{"model": "image classifier", "kernel_size": 5, "beta3": 0.999, "ema_decay": 0.995}
Rows from block 3 of a small image classifier, named by matrix and row number. Rows with one number belong to one neuron. Each number is 500 + 40 x the weight over its row's rms, rounded and kept within 0 to 999. All counts start at 0. Numbers have three digits each.
After each neuron's rows are labels from the 100 images, of 14848, where the neuron reaches its highest value: "responds to" is what is common among them. Only what is clearly more common there than usual is listed. The data: views of escape-time and Newton fractals.
# fc1: MLP up (model.blocks.3.mlp.fc1.weight, 768x128), inputs 0-127
# fc2: MLP down (model.blocks.3.mlp.fc2.weight, 128x768, transposed), outputs 0-127

fc1.404:552446435494523489487501457521545437445535581526498571569485556441529465537441516540453440499446492490554449503495532582565529530490473474452439449450509540504530525591483439531452486589523489439467446582566428470506505517532471506539545536472437513490492554451490499504498525507556493503454572533498478495475489525502522489502548521441536508503506503532465497440493491447453468467449
fc2.404:495490577494473477498474498446483486458565451497535532496477516551518536605541480498478452498493543502497522473561537485524504508444516495392504449488531478464472565556511568534459515526507503527448452535512443449421472492510437459492501516477440485501503490445535499507543526494576450488591440554497516503544459435421502510493473473497578530449496516528443462482462421440520599459482
responds to: vivid

fc1.414:536467486516520508470503482565503538473431477484464529465502474527498508425543444529514424473539534445425531472561548467595562503486458488468509471485475486489428567535517488439557503516450546521550404481530522484488509508503467470484479480544463538512529482489476513528475531543515574531441526496489549475493438488632473570521528480479444475450553449493407549449543481502486465526548
fc2.414:517427499494507546496459465548412485535474527573521531522540600501418564533485496495474570474555511527382533484524551453508516492541451553467456467520472508489525482547487497444426543449494530495441455464486483479511526510566532488564510528454524481410493476487491536472474483505503480491462509478516511526517537563520468500581479556506492539545482462510470510507386525490427542417513
responds to: grey; tricorn

fc1.286:511456409518471476558578478536416516502538504482551560459558536440515512448557528532523461531450475441542478474491488462529473585460539524433461472455485485451501451445462435448515597445501439500556535507509469482515450503505508510526530508506458478556550502434436545491465489494480445450490495558527444493527530528555511514542511483479506478551459487557481482555517506565479529454590
fc2.286:472532535518518530512467504517470497492512549437444427510480478491487450503537551414531524497466457486427536443559505492565494492472454476488477547530530504483580531473560452493423490493524501483572591520538510555466508442498489505465525488535505401617513415492443531445542545537505464516529428480497577493523452506461569433436533490541478525470483488466524460495497434493500496479528
responds to: Mandelbrot set

fc1.506:545470491473546479598488508527439467534520421420499531417575510478497498557556477511520443459488457466490551491512512486504482494505443482491451469464455467463501540484492553443527523600487463473571517473502506453374477494472482486482556580526462552513557550538447531476477452514503490449487505562490503466452544527541427455554472472566493465513510546500514518517464485490479554530567
fc2.506:495526546536506554483523518522514518474538510492473512596457459493560565529507469444529446471502549499436524460517528489495504499480557443482517555486546455512501530588416451449452526552542494512524531578530393528503473435507491468529564551474447517515515383505497467507434509532484429485509507549541512503511473483467550410531490538511474568440504478462489503555435439470496492527484
responds to: Mandelbrot set; pastel

fc1.448:567468441477424502417487530495507425490480487503552512435538481534461539510467439489442514524522535498480520511518573565545445531492498599408542457488495439467477510481488449541511581544453501431544521474517507472421481481496455539567481430524466565530475554488443507392530493560502475480492508527484503483501522443526461510529526490511489438471450454458478554453484461522493542530518
fc2.448:473509448509476546537503491522461419512493493530455531409563510449518425464505544408504572501534481489536502502580524503552483566506470525516528549526478512471457553507507427489450477493513569577410591503488497481430480470576519539523477503533457498457503459486510509527518463432444457485579523422479560463517531525526538491443505539442541481511466450525542506458464521484486518555525
responds to: cubic Julia set

fc1.643:528509541539455527583488477512487502416530611504458553500485489429443463495522502512470364559507515552549530534544499593544516433501504462486498405524467516479502473496500551526520531484521514447516478535482444488451465531550445475439510489508498430499507517465473531401565578484529484461511508478491499493575488420571480437509479499513457471474502506511505511485560498501493513490547
fc2.643:523480505500541555518461466577531406442473426535520515520498488562543494513549513463506492572494497521441529493509475545579491526494487466581557491479513560457480504513484470524598553504535495486570515498521376524495503495468478452478487502512550499500487534487536475551423451481513506546498413463529513491590442458585460507471543443465463498521474548548489553507475469529443568488509
responds to: earthy

fc1.400:504535437464511496434441492495425547498530535456473487615543541461455493458469476495523496528440554495559491493525577534541459551523443531542487536553489522524477538529463491480461490533459462459542546488591482478498509437449474429473501476552505432445517527507455429490499523442503508420595545493442496470516528430510528537473509502534476546469507507468522503568452516550463507540572
fc2.400:507477530508525483397515519475473497558496503474491611480507509549508468544479492430475509467537507569506544476504471496536480466569562399536505546433480527504563483442510487505509498466527521498502535533496506511518471532513509488475514483471458564474478516567554557444518560469581417504563475475516519548521512499499519477591492563555509480487490474586481551420433533406558488460507
responds to: cubic Julia set

fc1.601:495546545472570481552552579527471473499439450429480502474510445497501510530497448494471480577509503486509580466477564461490533571492467502431443555554537481514507556485526426502498482520492507507538432527461447458502419432436496398496516557524419507509550550555508474510569479489481520447553508516447450455446470551494484500523463528512476498542468485428509518444521440523514506465531
fc2.601:484492463531492532465482485547523456422499528521466561570519428490458491453506462485464475481517458503482541496443489482514510491441425471472546519481498494459485490520502499561462505504573552495506451526446535464446534463402506544483549444389432580485435552458579509508504540448522478544491512526510497554526487529457566493409454448555464519526453473525500482541497571465489452436519
responds to: dark; Julia set

fc1.224:538497490522496508557423474491562516494555480533515484459488586465492534586489501517485438484473564486559474465555492557495531470481462545523491523506590489519489426477514432526467508599489463460483474533486424441428510438530454487509516469507449550456503460505549540482492558415512480463534489513546563487560462478519503417442492523423502526460512588532533494483489493558452531502536
fc2.224:491496509531460529469494482453489485503466503464452461437504516493570556539451484548459446503528553465388458432470521483494470542490589572517505570505562547469479483476462464534446505519508495552493514419506446464522479477469556451485527535492525501475573486475616540451439512521503531493574538536506504406502470484494445533480566544548557492501542519543522492510486564532458437522504
responds to: Newton basins of five roots

fc1.619:559440472465476529502472539510477498494557479547494567538512494522505548447523505533527472496524430487594500545539413400515543502501448580504518466553488509537508568547481508449456545592534494524488509524506507503508512481440442459504460498465480476395506436514507502453502572494547447490434461433463462480561492482546525519506478485565540501498539493451575491537570488525419476504520
fc2.619:475511465495440438526550471541477457517484549441537537441495483526463495565516485515527514491475489451489516514443502514445481572514608468542519505477531586537467537501460498527506525515620455577543484473610498483557488504464506510500536507490431520568407507513412473484489499504523464483452392546487510554523490543506497452512483454524503465513416478523561497478511482498565517497488
responds to: Julia set; cubic Julia set

fc1.200:488480462493491534491469512516479591435514536495501579508452529505520490461550535524513452515420530505448452457492390516466500456490423494529549482477526517421490487529495562443539551455518538496486496525512430572522486519531468517457555542493493423501477484451503513445508559479551526472519566450488514524526504426467505512402475496443497589510542484534517555509511442406429512529520
fc2.200:523415523576468421479454514476478485552505502535483433490512471519494523524559523532480576515542515522469461529514478476478541438458470458504528506542468500442460537533514515554493521501496444555581559523527443473530522468593395495521483504588514507429437558472485498487502523518440545469471513534502540477521448544495479463454485511506587515521492539475512594475500516544424547569458
responds to: earthy

fc1.574:579433499461467490510415548521485446493455533526512588568544531430560478529528535561471463427507464460566478512481481423582483539513467540478502418486520524547512484503492449488448481526490461420492486525522467444518471448500439486583519529496437544464551450467443554524505508500586532458482489500504555534482508528560471508494504563529494494501572495514541474547519495440476510473457
fc2.574:446504531463489464456530460433482477447508477494512511447526537492540436600579496539468461458491470530459517471483470570569412545535492526480465443451482515527496487512463482483533496470575521429470457484541604498517487496446516515439474490478527494575465453485522427546526495427557464578524562513573542445485465499433514572489499470535517466523541450532472487460527484484460522486523
responds to: vivid

fc1.351:564486558451483515550470507483532536500513484433508513501409469558543514491483547542469496497523498569480517466530486452547480581482526528540503471515426504460508562513459493494476518533470523545490477500600453540527560497456517478541522465538447525514469504429432487458526496452556516513541600433488456466470551441445532467515483555453539492494452414441551495461410493442482542475470
fc2.351:483480569507535520565512556569565478492483499532455470506518542447582550479521486496526509496524509515528443523480527538412556528531461557420502525521490469456529523546618436479496530493410515518486478555449539565479486539566499566499493551450496550523493511557429557520477540473544525493468493430473506459474531554482527481436441527474498518484484568526518529460454540511518510415519
responds to: Newton basins of five roots; cool

fc1.595:563479536494533466464471460528441570491536534444491510512488564488515550580473534484551445513503471478490496490478375463548496481388466451529539516539474491498471480517465455535503505520471441500442483622522466535496544496436487532555542470511509490481493464466592536493567520546535481490527517518535477516540452546560470459478519527497430509459447533438496524541532426454466488531548
fc2.595:467485516484437409466580426512576455504485503513559474529539467499529480482554513519530538476512464500577474505520502498513503483517479491491493498489463478488478532467465473466597548561492416536470535490436517470483507389501532495514456532501486494547496550424446496570454493474483522496386517522520506520510487548526510446503492500391504544533509356456522518526481522539480526497459
responds to: Newton basins of three roots

fc1.508:484483523499530507493561545517506515503499521506451509537561538446504483524488438471509457563521514438531513421494557517516543439399470490536483503491428514538437548451474476526540459510480553463500436486591492414435451436463556503519533499550484542488515489486498506463554461517565587468508517525460499476480486548551531478452510592545470513510475499467486598465456507389497496480522
fc2.508:570500454511551530442423479492475462541526515553572553481485515498489560526454522523476500431507519459540483482489515468486484456499575527496482538466517499459436517427508542478481479400529463533481499502427457455518491501494585477456566495504515512392493556483487553538445504457469443446509445452531528483505480474429506439479500523544546577564534452474566508502488505453544474413499
responds to: tricorn

fc1.11:522508475453530502432535476475492512529457486496492541499500473540503529473543459529471530545404513524457522495470432528553473502523415505405474503532533527500477517494456566530528491526420480517520481488525442644456441511546479524521511490521502490471469471489496571507439489574439474463544455435583582477512401488555479470443512521504490503461472517486514502526398455481463522491513
fc2.11:478476522504492490447445502445517467546527447474521467532508475410496536500503539509465490396516472559456539543542554491516499455486540478515570489576496441466479516448516535558525482491582443490510541529533460438519451498434486522526482508496481476522499584533482448512501530461436444530566513528503498529511429475440581421533383549470477494569518581482523467502530461494479492502531
responds to: vivid

fc1.209:480522443531468590533494611518556504471529459515458514483489439485501490491517453427495464541492487518480579422568497494502537534522486480517459403487507544473482520530477482460558430500473471458525522489508565499459434513579457459477496511414492480582539522506551490470570470475589451451458567527533533525585468497518526513476456510550466565511442507499464504515521471519532537524518
fc2.209:537561515456517498443531603513611502472453553632460472464528502484542487469527516519488473450463505472499564505541464514520511480453475518532529494439478522493520408504471565511522501519568455461595477568523524448494517495473441496481521482523519517474501466503514527511450483504578535506538515468452454498506484457469478438497458478472444487522491524524441450550595453558440492476555
responds to: earthy; sine Julia set

fc1.474:547523512414491481492600505507443435490500534497516508595493479541475497468501477501474496497468453425525490480458519570501529506455495579496529421538422505454526520484470436563469483545418530492544487506505527491550532471396511525486499502519496586555438554449551547468528513482584555414523560510492479441496510506504468462468522510521436455480505543502524542531452478516522518442473
fc2.474:506466382568560407532485508513530493491561508500522538530507477492508527498484561469451488463557550518531460417458450492491509465461442545540466516454500537475454553423436447512458483482557549442517541493509515534450476537472482515506554455497547498446556577498519443483523523495549518477506477540521422462496536490501554476446478466535524460470513464518535542492512446439459487390555
responds to: Newton basins of three roots

fc1.729:647508451483547466472433511547500458476430564538428525492478441393517472546547568499441472509512498537489529558511450499569495491522419487532523466528497581455449480521559494457459589562540478500480469546476457435477456488541506505471533543503460489476519498510459528491575485526559524475450511489466448473540504510551485505553481491507442522493513508472511484566511475482465509485460
fc2.729:477582527479470506471517440486503466430498428476564477536550538509551482572533458493484464470533498487519564470496547564546575574496604503524509466416514506481477493558519453533465560502537484450534499501494461485521469477438496500466501526463486491547494551502500484455477509466563536510479471525553555529546442388488440498533488458484501519548503515555552471542443462512517596562449
responds to: vivid

fc1.234:536427471484461475538565499468430478510416503494442483432455534503450486536536547522486449528530585464555496553558509431468476509535503573476509488492507543459509507509485564527442451587496425551496498537443479543464489480516498486429510509556480491478527489459485527539601535505496448496502572480479455488448515537460554484580456531507496600488458546504470548505533461461443481496513
fc2.234:443472532539462515561438529566422515573479479469545468418485488491541419566487475539506495461538617493516473489444526481476521472606504471494472479475459491535486527503500494508560502560476450449571496453515487531480470526570463515508461557441445455473411503346570457525502476501489534485502472471482514490514539510536491493496475518497455496460486476474505502537538523530456506491517
responds to: earthy; sine Julia set

fc1.519:488524418474519506547447488536458446472585514454514527525484559429421501552495558557472452563462452474559484507498531504486531549533504511503536470439424541465436457539478534499485536507414581505508468523511528439445436508490466540509548516531524504492546479500523501442547470512511479452473438546427486465491616467446503478523485528551534543479507488461476512553509489562437553514515
fc2.519:512536505540451493457525472503441499499497500447508459445534519580553497593496435441537493498598441474505537488511496501532519559538573432473515513496510620533524563457478574503500566520497549528475514545528511448464529503541483533531507477484520468472482484442403584486518507486481492468519410498517518516531435463519559497465481459563518481497482520533576520511457568559482495552534
responds to: earthy

fc1.375:493507456472432488516443444522521490479569483463460508576526479451557516443541461579421551521472459496538512499538468473557454501511463549508544494497443493481456448462493491535462491491504569515641501424431470508487477491505487476509479501474503459502447515541433502527458529483601458491466496501512513485529504492471458548571492539502509485486551528594632519458504508510503509482543
fc2.375:476540484472453516426577477481474447483497482450541476462539509492561510530579450521486517446552462512533471506553545511493497486557546476519472493434526503457542491416541456403539503546482434540513503440502552497478555458465493469507490563528528505493557559519464534581558516540479500563481479468469595414470476506543377500490522470492552530570479478467464486514521498514515495451491
responds to: Newton basins of three roots; Newton basins of five roots

fc1.2:512517557505520519568572574575494578492441472479460526542500511497450503503503485535440536521453495523540467466517521452494503527505504501433516442510533469443473513474504453473487453467480518590524515471523449571486513506552413543501473548553478415470481537531459447599556568563553474470516496528511491519491463485505460491491464427470425462434512538495519526537489409427491475474538
fc2.2:480525510477529585561457471446474471577441529569587459479457464479512546541503486475505473470493489462422563495578485530493494515462527548505479495506522503460551538511558541498597498468550455414482429507501470460474551482486476459482508527528519492495476499484512531479529493511527519533516476439438491500412477479464468444479544460482570549535592533483547494449472499540584492597477
responds to: grey

fc1.51:513483416553428542458500531527526584496450498518468542557498507494503514487503532504480520561477440481499418459532481516523460506499472460546493487529444534541435498499518524459529474577472555513518390542529391464437450511514468512553488538524432470478513453467583460524526489488461526474542559445466441451532501424501472524535489452509537564482482530492570578500429525515479493494488
fc2.51:501514434482507534509488504525424458492436505449465443551496591553452521517453511506461468497490489518518597509478486507452496472520495496518455550543479593517485535439535377512470469461528543567541527459533520498537520552436557467514514530442479521482508493583540428500485464577533484534446478558488514468547482527500514491505469479517477507452455578444520529426499455443577526506523
responds to: Newton basins of five roots

fc1.189:476438473500515474485505385551526561505506509424454559512542563483482523419460440557497471472461520538552552538525478502500468503547466499536505498561559469507495472594505452490542503514504505523482464515557531485501472496432496506552567581489511509461488439421503467524467524500502535414442488506512477493546533498537571493482502478494519559532372572503468534466474516498416532513514
fc2.189:525544496488439469530525447506486458421441490540539580499487473468502490525550446516533498519488459560516616438481494537476420494501513469448473489490506555473522503518565477509505555528487498559422489487572512514543479515504540489508567470538522503490479387551491533465492527492564504439482526524412544482576480418484452536450494507456490496527555482616548524486531479478535527480511
responds to: cubic Julia set; Julia set

fc1.635:472520482495442482583457403565471520488543472535514547424493543483499497410453511525486484515480524515435486442473520460489526524470484504553489483445548493516458544485527495566544401439468527527539455518545488444493477463465501434501534451464496552513524445502460460462533487458586548449526476468448536511509487567561544506481490590481481407518524564497522457528516461443491470529546
fc2.635:502490429496488542464507484448453468489474484475568529530445460457503558456486469494480469503531552525517569468495475511501446474511486478544497470457506458467445495448498493534476533433511540550518553539439512477501450437549497463518583505544529549439476508526465518549470535501476522444447444532438501547520485563476556518498438583467518479496511504587416553400478459547495425557571
responds to: Julia set; cubic Julia set

fc1.43:512511504525505558506482521526490514520520432516479516522503490533500521490504490547509437515475485510484572469487492496518502489487506520498502603477473198450409541509510534582505525507492539481483485463524507564500526510484472473448504508519522504487478546514519505457507529446477544488488500492451514427500466495503537532472518492468529502502488515557527504511551515480500507509545
fc2.43:521447600519499512529528481492500558449506365490503494486501477509493514453510481544446411515467493420509512434455512536478480512479502483504474462493490430522594525488512554489595567473494477565470473555559531509451486519492481547484501435507482514518491495503490416514505599502480472511460542455614502492434554494483499478463522496477470440512452535489492532465549574546472483528465
responds to: dark

fc1.302:543492473466568417510506532461515487541435472463497579556505441535554523443463492543531458480580538493453545455561556511483430470504486517485424394506484510456487467499478475520465495578442482485509446500514498455451461516494488529532516567533483534529414553511499523496484555510567495538522579415580548490534443515537491475490542504506467480496459510487524463439475484494509558568513
fc2.302:540502513559562463489564519529578469456466498501515466532499516460550416428464525548558451492467471552515473458546476540482491491485409559494564517487560494484427475486494475489493539478484551522534514514509467467457463537537520516539431454452515516508411550513525534419456518471481518495495526537535472585461497434500538494478498527405453490478521618546540510475491539536512484532574
responds to: Julia set

fc1.577:444507519538492453506440514482473526490519480477506475505482530566523537512520521476608489514500533434538417466499549484494489496502547496527472398523488265502594537566506470528410537501493484548521494461512526480497547503487485490528532549478480493512502494499513507508488533492550492481497501487363486457497557518496480501520463477496513486483558508518495533473548508484488516502521
fc2.577:540537566502507473489521472517511465481508452514434426513508476483503474521537491503503423453500458442486493407482572562481508479474525447517529440469520400546507548491514510529565531511521526502442511598546486358500447485475478510461480432458421479525498491458517485466527528509573507547481484463642521584503521497484524491502461500519495428517477496494482503511493512494456554504509
responds to: dark; pastel

fc1.453:524434482535519523470483480473521445491621498470472517506515479478400515591518439512502456521492447561502494449541503539490531412578497580481479458538435481497497523536425502487505537537509445549491469497482472578423459533452444519534537526535489504525471487510510540555490535547571516511506444469494449481518516490477390472515490446583525475500463488466428474490496505498536465527554
fc2.453:432505519467497541499524503533483496494545447547436562518514485483500571468522510466554545482479488523503533474508435492511450554435489525456496543487543557587535557518528508519481505524523506521495392523477448480554537528448459597513540434419475474471520473487478514477566522468526449480431402554413519459543539499505519580512500473513526497488489542550550470414544516481526540451524
responds to: grey

fc1.256:508399453496500559435500510501486544477541488503447527408509505473524528538545497527493551597447574457488472511532499476498533523492445526480543497466491503473500525483491596532561548549538541429558509498490542447494558555388445542500512443466451507570516562476469471477480483557555453510465544495503496415495468423449509464516462458459511493472454476529526542476543498489461538500484
fc2.256:519507521522541440557545504510498525513516475455530469451475481596526523557556457526473534498509457448549552515564533562494433544537521496480514494501469568544443534524514545530428486457586508555510481464527459469461458482551494480528515493592442482444495537453499456426481501440529445516456463490548532574490512490487538453494505522565443524495460465495488432585510547506537571465568
responds to: Mandelbrot set

fc1.464:485522497456500468589410443514432555496497469474485480539498495484477455503482548543489480520487598506559507453437480569505485510455483520481471529536493469534474446436531488472514504511416477468566545527517466477439463424577510495491557498499542463461501452577576457504508543484502548472541500470476382472536539532468441479451434506504521546517545475535460522544428511548504516547476
fc2.464:514571476510395476440591493461528543496499513476484522513533501543477513509514501513541467490520528534471497469471482474568509612537539529458537496440525532575518494461519472475512522540509476515502518534563511442495524431502444482498489478477461516537481529558468496569610466519547573510577525547468468531602498537493488542485497551536486437531490429571468486468499589529507473453453
responds to: dark; cubic Julia set

fc1.289:494553452384473539489413519495452575503470462499470533538420478471498486472569472530513438501518447534510460391515499595509435485535481542451459487476483576497493470567486462497512501493528515512503481539527468448462417506448462552464527622526499558494486471538546454512537518530514495474490494501530420467428530507506539453521500509456559557501533535509511502535457494459506510525507
fc2.289:492514543531463549546517459522518466541477541473449443507476500549499505561543475564546531415536471472532538504485550463423497476507496455492515549566518461484470483460430578435433478518461531492487551569474543470553507490593441418472414487563507418540414537506462420501481480491583500545466471517495518459465497516468515512506516524528468499493508516482502467510505552527462561515566
responds to: earthy

fc1.443:535431540504537548525457479458449551503571504497470532473536497440502564581508541470481497531468505543504473520514501497501507478410504518495492462540480506511484504480479543422531487608447461466509489519421462487496490488412485481461531528557427525477508474609444507516519540500490413513575521530512520422448498466504577485502492573489527485432494554588445458533435515514513512517498
fc2.443:527450513503484482493564534533438476503527482562545500536513544518545546511479481572475477502564507521450587467482458476502440531473512464456567467437501499494486427520557525495454511478521393459468459496467497546458427496434628443445557513506517499465481510525528535474514469540557471525506545485529438479456457457481488508486462479502508532511519453620562517525500419522500452467482
responds to: Julia set

fc1.240:573531397483506505564486407472449515533460433495477494450527512493427561437483474474514493484561419498545528480456517575544491483437507499491541472533495503425443522489452516436535455460522544498536478595535529484461466474530522534464565552515491526572471541527544525448479460536535446526489514473472418506474540528471465548483499544472506501481449537523504537497496536494393517471528
fc2.240:526472475463501533479498487475566498506480518502537432549432446597551487512544532519445506527475509459496392551455571518560552511517455521441497528495485433445502545575425589470512494534440534480557456491535445491520533420540438446512509562433532494574547492494457530560479498515499499536502520478530524496477522502509529563478492477483498511505528474450499465427560422499471513453511
responds to: Newton basins of three roots

fc1.135:494558510569503458472547530499489456482487536500461464496444443538459563508507572559463503534441510476520500421555523514491444513506516500516473447495509495440498504523515469451465492450512485461463525540542526481483455432488468444538573559537443560534487548468457627543524456499511547469573457517528498484478528524487407443492378488536549490517491560530481505560488472435519505465480
fc2.135:464485527517482523476551516507443514453454464491427511472521556393502562527518498489490492475590496497514483472499474503475463469433536532497484456551508511554455512568530425496492470647515510507445450455468513543483515484496405461563472518504566502588501522440458437525530480433568553499450513440472574484531520555558486495495502515485522465471451524469521474537505454505469528526489
responds to: earthy; Newton basins of three roots

fc1.762:580509499547506524530514519501543510489509485470491551482436506530409471529575442508536444508470519578529441454499432447503491557511456559556527513508461470460527510447460464514564472495494465500547479517488461527494511451496441487559527493502482493492448485438580592482455527572500518528446448412512466468521512517570499483437530524380458549445512472469416491506474504496528486463504
fc2.762:467467483518575512550554486520524510467559472523503540508503462464470437517471538507548544500489459486495498479500439500469516461386461473463445483580529439485509533493486501485511448476539523437556496462459517507419506603444434551508487466432510522507564534517505463549468533573523489574503492542524512493454508507495492516538426443450596482503475616429555484525498465499515528503517
responds to: Newton basins of five roots

fc1.139:530478480496517500487474502553546434489499487484471524595419501495495523414485515567510461482547475499464437504477492491547513495475470570513475457481528515468458541431529471514484492445607484543468437506494449549518476521564434428526501535488467476449514531553552479488503571502478503478471489483519464480494516547476498456427529479464560579484547601548508474405494431527470527437563
fc2.139:469503506571486461550442596515432470487473472514525554551544446502519580542517478445458523519546486483428516490418466506480526548469536405538500466525542486490534488527481584467464558495560486546478495464480529508516531490485480453500458524499491439538480559389505524544448443560535507517513420537470533503473546530519464523466486509417542484473506455539489563495488522506444483416481
responds to: Newton basins of five roots; Julia set

fc1.609:506467491471449555467579444511515489475490486506516552476473482507476480442485457547451446526510554516505637453466513490540535523515488501512526512478471387476338541476450487554545485493519536497503447495475505681476471500538468471461496486527480485567455481492501573489505513418445487526531479482499528494525491499497497509500500508517519507474463523543528483520465477508482511550536
fc2.609:518483526517463508487546558527511499436533472493428434538510478505477515513540488513489389476488499444477614441446494536524462509515503490525517497569500468530594449433491525510584549484448512485441520549540514481500521528446469554501502385521494393495467520441449485515543508488456486482474565496533476474441521538463486448467440548471460448538473555489513483442527466481475499528455
responds to: pastel; vivid

fc1.669:474507451515580478488488560528499514475554434521389483498481528497470448457549452555436495475563501484556493497606563528554466486504523491490481495557494458486503518480521477497483525463574523547549472453424495512483409509534483532515497523509438425440452507527403434574519490514546498517515536526473558479565573455473431502443501480472528543461482544505562494471538488484487515509513
fc2.669:499474457525524451487519459446522488488435526467524479502524455470545490484481544568452483450440478530565461508522487529488487480505522504520461481440538474525454565415551564502620519498545519462533510446416481501556553522474550478472452469522487495446577577552502485563480519475466448519487492529470533563523539464563475460466468399448572510543510429476508537499503437489510484444496
responds to: tricorn

fc1.649:506446466544527486440462520521505476496528480420476533474476489479465570482498462525475496537584549522428479494551468470577490517531488465530453452500427450409505495540488452427512543590506481430537509529507580482442479437516499464492497592561474486540407509485441513508551510539461524472474514535508507484518498461486463476509504486448497479482562493493464479595515522508463452537605
fc2.649:501459499516375427500477555535559487513524510505449502517453512474560552527529502421541492508568554542470491480507466436557561520489564440412504457563451460487433472469491495498436558497542405532428576471523455489509474429457521530485573498465438520441492509504479483471512541531479533511430466540427523539510513464503458532461513536518464455510503506508522540508500512520451501494529
responds to: cubic Julia set

fc1.557:494467491570452448483503519515542528503529506445486531542501472542408477464529520566494487448520449519527544508502514432540549481475413527512564513482525487493506532557494502503481440488509486472540475517527463471531399398501436524494557471477441473492440528524569576530473488588514444468522472543514489405529487563486443491446508575534465505460546488499442502495545477496426529434492
fc2.557:466460466551522525488489491494471493490512514435525457482547558534475404538514498497492535503595513495464407546518511539549502563501489520543445515520480503421535490496464514537502509529496519418520547526536537525487538604491399478503539535532502497562547512499453442588557495537489460544501445461501484506478486497568525481501506538490395460527512556433449500520498414528499534536573
responds to: Newton basins of three roots

fc1.382:483470537411535441581517462478486496517456561513484535524469479470406497445462514513473433470537478491590529460554542498519455489495475572483471468518474486422502461518453473549457479579438501536545462488513549504475420491515479524500547506542545504368482456546589515517519534518553500516525523510472456504498479532597462442467487536501463507502599482517503454485472482516472496524514
fc2.382:564490429555522493561393537473495468480571501530470503513492462523523384540494499486485457539497532554444448484493469485557483504477518521509478588444458517452490501481469443504495546462497531608523513482568470522511555462474439503499544513503491521442479515560537494533454517456537531449490483508593519561481456476470522539454498545501402500471524584481519482420492501489461447490522
responds to: Julia set

fc1.275:524452534533559501492520514523510538529463504496416519543485578440503546424451535473535513474485471554531453464629537471516492523482486403496481498516474481495507523492463475463523512528470418510537528521520529496532525489533463501530534547503501491521494483593517519449572382441524477500521511546563545441500491505501556481558462468474412528511502547492532522459554515441395472532488
fc2.275:509498520563548478475479527477500492528518534543475504518486440520525481488536572489523457546448536543485477456480509476513493512520527634522493477484523535438516531482491499539506514400526447495529407533582568533564500581545499536501512437508447444561499537593509506478400544513543500549534525434457433544496511458495520536497538455523567524460475516525506487442511461530466452451527
responds to: Newton basins of three roots

fc1.564:519487522499501567500491573495496486509487535435510516558508485476474530451529473518505414476494545482487513503521535483541464454511499482547446450557437451520431567569476546543497508552434618442524474464606450457502442502462495552520519501521488412507436542522510481447516535476589488497535484468491546498484437492510497458463491532499518428489461493467449483397440470511539536501542
fc2.564:527493447593476449431493540463474482445463464504453523471503461518586526471497473491510448512586473528502443489467494514465446498433493471459537478484592461489450429506511568473464472490560475498506490539467467502521541520536564525536469516502544486538520513628459606420513526529545519488481520460489547537543505508475548403449465552438524497488481500505528454463475492453523480470488
responds to: Julia set

fc1.63:518496492476481403499456469514516572472517476443523530520513555503544477486514493542461476477500542473527520512511524521529505527497478500459459531567446522461392544435466459535504599457513556473576485516519470475446485491487480465526486522523483430517458495539423457477531514478541441498531554500515501530405576568447465500513492621456454498521449451573522521488510483560493521582527
fc2.63:496566516438535566499499481514486476477484490501456510437506507431542486524504529441503486489486553484519500510426507540520519509527566515575521546501502529478557515448528448491550532597529565559399416423456572496432500499463490514505452554547453489495536497499477478498529489480502573541557480382475539462486466492496479425470508475543521477516497405485512462471451546471556489534473
responds to: cubic Julia set